From a checkpoint of a small waveform autoencoder: encoder moe expert_choice.
Rows from block 6 of the decoder of a small waveform autoencoder, named by matrix and row number. Rows with one number belong to one channel. Each number is 50 + 15 x the weight over its row's rms, rounded and kept within 0 to 99. All counts start at 0.
After each channel's rows are labels from the 100 clips, of 14976, where the channel reaches its highest value: "strongest on" is what is common among them. Only what is clearly more common there than usual is listed. The data: simulated modem signals in the audio band.
# convs0: first width-7 conv, dilation 3 (decoder.decb.1.1.convs.0.weight, 128x128x7, each kernel summed), inputs 0-127
# convs1: second width-7 conv (decoder.decb.1.1.convs.1.weight, 128x128x7, transposed, each kernel summed), outputs 0-127

convs0.32:42 25 26 38 64 30 36 44 66 39 52 61 53 54 46 37 56 47 29 30 34 45 38 40 12 45 23 40 70 50 33 65 31 27 49 19 33 52 64 43 26 64 42 60 43 37 60 40 22 33 29 43 52 37 63 47 75 30 48 34 72 38 45 29 57 58 45 79 59 71 62 81 62 22 37 77 53 48 62 62 57 47 68 40 51 64 56 75 43 64 61 56 47 67 17 21 56 46 35 37 51 41 65 57 31 50 32 61 42 52 46 53 43 68 69 33 20 56 60 52 49 34 57 56 53 37 60 42
convs1.32:65 48 58 85 51 43 41 43 53 33 41 44 55 71 43 51 32 74 37 35 28 54 48 43 55 26 41 54 38 34 14 00 30 39 55 26 55 17 38 54 82 53 33 46 42 34 43 84 45 19 56 45 46 56 25 45 47 50 39 60 68 59 53 53 47 55 37 63 64 68 58 48 57 64 11 36 37 36 40 38 62 66 30 47 44 38 70 55 45 48 65 40 35 28 39 52 22 48 48 68 46 33 36 85 52 33 60 54 39 61 47 42 51 39 55 50 52 48 51 61 30 58 54 44 40 69 56 33
strongest on: carrier: 1.5 to 2.5 kHz

convs0.93:68 64 39 68 68 82 34 61 63 59 56 48 48 43 44 50 58 53 28 64 58 77 45 39 38 55 55 47 97 47 43 16 46 42 43 57 52 76 33 77 69 42 57 68 46 49 52 51 52 50 91 43 46 69 83 55 64 59 44 65 55 67 61 67 43 62 36 55 66 34 30 51 31 37 68 62 67 52 69 65 56 70 75 40 48 52 51 55 31 31 27 63 61 31 37 64 75 52 70 46 47 38 64 56 51 53 46 53 20 67 48 63 83 61 46 23 61 43 33 43 54 56 57 51 28 64 45 29
convs1.93:30 34 46 69 51 60 46 42 52 30 28 68 58 75 43 43 37 59 73 44 48 24 39 45 31 52 41 26 42 32 50 52 18 38 43 52 63 79 37 64 41 52 56 63 43 22 37 70 65 61 67 54 28 76 69 35 32 36 35 51 36 30 42 52 42 68 60 38 53 65 60 74 49 64 39 60 32 62 42 61 70 58 59 40 35 57 58 46 51 51 79 35 56 61 57 21 73 36 30 17 55 65 13 46 18 52 47 43 50 53 36 16 31 66 45 53 45 60 61 59 35 31 50 47 29 39 50 69
strongest on: strong noise; frequency hopping

convs0.80:59 43 49 72 40 67 61 37 52 64 68 38 53 59 48 64 55 42 49 56 60 24 58 63 45 61 49 38 29 61 54 68 34 55 66 45 70 47 00 45 07 40 55 50 44 39 03 42 58 56 64 41 18 32 45 48 63 40 33 42 41 39 48 57 81 48 37 48 40 81 40 55 23 25 40 22 55 42 40 50 50 51 38 29 50 56 76 37 52 61 81 52 61 43 54 39 45 59 43 25 66 38 47 44 45 44 62 43 33 53 39 47 37 55 59 53 37 53 65 52 54 34 38 70 36 30 34 54
convs1.80:58 51 50 50 64 33 49 53 65 45 36 25 68 47 63 35 47 55 80 64 21 58 66 75 56 45 56 52 56 38 74 25 71 43 59 58 43 38 34 28 25 39 58 42 61 48 73 76 49 39 77 39 64 33 66 40 50 48 57 34 53 46 59 46 37 33 63 23 52 47 53 46 32 43 82 71 37 39 49 60 43 62 44 30 43 38 54 47 37 48 48 48 57 25 27 23 57 68 30 74 31 44 70 38 66 41 91 45 64 47 32 62 44 46 30 60 22 38 62 33 60 46 25 46 59 75 58 19
strongest on: carrier: 1.5 to 2.5 kHz

convs0.84:32 59 61 36 50 40 33 65 58 35 48 51 42 28 46 27 62 45 61 31 59 56 42 28 53 82 18 35 31 81 65 48 59 43 89 32 58 65 44 62 63 56 31 35 62 49 44 57 57 29 60 34 48 43 71 63 46 45 33 48 71 51 38 56 43 47 67 49 49 33 43 52 33 42 45 57 50 57 45 60 46 18 37 61 49 22 58 46 63 39 58 52 30 71 63 07 60 00 50 63 46 50 54 39 42 39 47 22 77 47 51 44 60 58 53 59 61 38 67 47 55 51 35 55 51 30 56 50
convs1.84:55 36 29 78 58 43 50 43 18 35 48 78 45 45 41 40 44 52 35 60 33 72 27 61 78 53 39 38 42 48 46 19 55 18 53 51 64 49 06 63 53 46 60 39 37 76 58 16 44 47 40 83 20 51 60 38 51 46 47 64 48 49 81 52 71 54 54 50 49 49 71 47 38 52 31 48 51 44 48 47 50 71 51 62 44 63 56 58 43 27 65 64 45 35 51 66 20 76 71 56 69 47 64 56 36 43 56 44 24 72 43 21 46 44 46 78 59 52 23 40 44 52 66 37 40 66 66 46
strongest on: frequency hopping

convs0.42:53 47 41 60 52 46 46 37 49 70 61 28 54 46 69 42 71 52 31 52 00 48 58 30 65 46 43 71 53 55 25 63 32 67 29 48 53 37 50 83 72 47 63 48 57 52 35 78 66 13 40 60 78 39 56 41 38 54 76 48 43 46 28 32 45 46 38 46 57 17 45 42 57 62 56 25 22 59 43 54 66 26 72 47 88 49 32 73 59 54 44 49 40 37 60 60 47 66 65 51 59 68 45 54 31 69 45 42 46 65 72 36 38 52 37 22 60 44 61 67 47 69 65 41 53 57 47 30
convs1.42:50 49 70 43 70 40 45 56 61 41 28 29 20 85 76 33 53 45 63 43 52 24 50 66 49 42 42 64 57 34 29 44 55 92 64 56 32 44 83 54 38 47 51 45 77 36 17 51 47 39 32 63 52 54 45 73 53 54 53 41 62 39 59 51 24 65 28 79 40 53 43 53 68 32 49 26 40 48 57 46 53 41 37 72 42 72 56 44 51 36 49 40 45 31 49 77 53 50 68 53 36 51 44 62 57 62 64 57 62 40 64 93 68 74 50 52 45 49 69 54 52 78 55 58 62 21 24 45
strongest on: strong noise

convs0.14:29 35 59 54 65 48 63 16 53 38 65 12 42 66 32 29 47 52 28 49 37 43 16 21 55 47 24 29 50 58 24 44 47 55 38 34 45 44 46 58 35 39 32 60 74 42 27 44 54 52 51 36 23 47 49 61 58 49 53 35 73 55 18 40 47 49 56 68 34 19 64 30 47 40 57 54 56 46 59 51 25 66 65 39 32 61 35 44 49 75 81 47 37 62 54 53 67 71 55 40 69 32 35 59 27 37 38 65 32 51 47 25 57 52 70 22 40 53 44 58 26 41 59 76 41 44 48 43
convs1.14:33 45 31 62 45 65 36 47 52 35 64 59 64 57 59 46 41 46 57 63 61 48 53 55 35 30 63 67 66 76 47 24 39 53 59 72 57 37 14 24 37 24 77 47 22 39 65 30 56 20 53 25 42 52 22 50 41 47 66 67 41 75 36 37 63 38 59 32 44 62 52 71 57 38 81 60 46 55 57 53 39 30 58 44 63 59 54 59 49 27 42 66 75 66 48 48 21 36 39 51 38 57 93 40 63 48 33 49 52 36 45 46 38 39 69 77 51 41 50 49 65 38 28 69 78 65 59 40
strongest on: frequency hopping

convs0.66:71 43 51 35 31 56 56 47 51 50 70 85 54 38 42 61 68 48 51 80 36 63 69 53 64 67 58 52 53 53 53 45 83 37 80 51 76 43 56 70 75 35 80 71 64 79 59 43 63 49 24 22 55 42 45 34 35 44 37 57 32 55 11 47 33 40 45 34 52 60 52 51 33 60 55 56 47 52 39 65 68 74 37 73 47 46 22 45 69 76 61 35 57 64 66 55 72 65 40 26 57 50 43 61 54 78 51 59 74 47 74 36 31 48 46 54 68 70 49 37 47 35 45 62 35 54 27 50
convs1.66:88 66 57 55 57 68 56 57 54 62 44 32 43 41 59 40 67 62 63 37 48 64 48 59 38 56 59 49 43 40 66 84 41 74 27 57 58 33 36 47 68 30 58 71 50 66 53 53 30 72 42 60 59 80 28 58 58 82 45 66 60 40 40 76 42 73 53 77 53 63 36 56 48 19 49 30 59 67 54 54 77 61 28 53 49 47 46 36 54 26 61 52 50 54 63 69 31 12 39 56 67 59 65 49 76 59 29 77 73 52 57 28 43 46 73 55 65 35 54 55 43 54 46 35 68 30 59 73
strongest on: carrier: 1.5 to 2.5 kHz; frequency hopping

convs0.12:39 76 44 45 41 66 58 28 29 45 70 37 32 72 61 73 54 29 38 66 36 38 57 46 16 51 58 39 28 21 40 69 48 58 36 57 94 34 06 47 25 49 51 39 46 47 52 29 66 53 44 53 27 35 62 37 61 26 48 35 69 45 50 62 59 40 46 67 70 52 54 54 53 34 55 40 90 57 28 54 39 59 56 14 49 49 38 36 65 55 59 53 54 62 58 59 58 69 66 46 47 45 76 65 56 30 50 61 24 43 48 46 37 59 69 31 39 66 69 56 44 57 43 48 50 26 38 57
convs1.12:53 47 51 48 41 43 47 46 58 60 49 40 21 55 54 37 64 39 82 49 52 53 41 40 59 71 52 51 54 75 71 47 45 42 88 44 10 53 82 58 58 56 80 39 68 68 49 81 23 60 70 50 94 64 63 48 47 40 49 18 48 31 44 49 33 61 60 39 52 48 15 34 54 54 67 72 51 26 62 63 40 59 28 46 60 45 67 46 57 61 72 40 49 61 19 50 69 72 39 57 40 42 36 37 45 60 65 38 42 31 42 66 37 46 30 49 19 42 32 37 58 39 56 46 51 63 52 43
strongest on: carrier: 4.5 to 5.5 kHz

convs0.90:37 31 43 58 61 51 32 32 66 69 63 34 22 46 76 52 52 67 15 58 42 41 36 47 60 50 43 61 76 49 67 41 39 66 59 32 76 66 32 42 44 35 58 25 31 23 39 74 34 52 36 25 28 28 65 42 62 66 75 35 64 31 24 59 67 36 43 58 43 46 45 40 43 25 30 53 50 59 30 54 54 40 60 41 62 57 43 61 45 37 65 64 57 31 36 40 53 35 62 29 63 40 36 62 32 63 49 40 29 50 58 33 66 49 61 38 17 70 29 70 60 34 43 23 26 37 45 50
convs1.90:53 43 51 47 53 08 44 42 57 63 57 43 68 34 51 56 43 59 42 38 56 46 53 23 29 74 50 27 53 61 44 24 24 45 58 26 52 37 42 40 76 37 37 72 22 37 49 97 50 78 41 26 45 53 39 64 52 48 49 36 51 37 17 55 53 37 43 58 58 59 55 48 52 58 39 47 67 48 59 51 31 70 57 29 39 37 40 46 48 58 94 53 56 37 47 64 54 33 54 45 36 65 51 54 50 64 22 68 69 46 71 30 42 37 61 49 53 51 18 34 27 33 47 51 17 39 53 75
strongest on: frequency hopping

convs0.105:36 60 36 64 25 58 02 46 44 69 55 67 35 51 33 44 52 49 59 70 44 30 43 39 47 36 32 30 71 79 71 22 65 36 56 14 57 43 24 78 20 52 61 41 24 55 37 72 26 36 41 45 64 58 45 48 52 51 51 53 64 56 47 52 47 65 47 52 46 67 59 54 55 31 30 42 38 47 28 56 50 53 32 47 54 58 64 37 44 49 61 50 46 58 63 47 33 69 65 75 35 77 55 68 39 41 35 29 48 31 52 65 42 68 51 39 58 47 51 59 73 40 22 71 47 73 17 29
convs1.105:64 63 42 42 45 45 57 60 63 70 41 54 51 13 59 45 31 41 33 75 47 47 39 38 35 56 48 53 34 62 70 84 40 66 39 64 18 42 51 33 62 19 55 49 62 57 58 16 51 45 52 52 62 48 41 39 49 50 44 45 38 63 51 38 45 39 44 36 42 35 29 69 39 63 62 38 60 68 60 66 51 45 46 46 74 22 57 52 75 42 13 47 48 62 76 43 15 26 70 69 64 62 93 57 63 52 45 46 59 37 18 42 56 25 53 35 41 34 67 23 48 47 46 64 71 57 56 53
strongest on: frequency hopping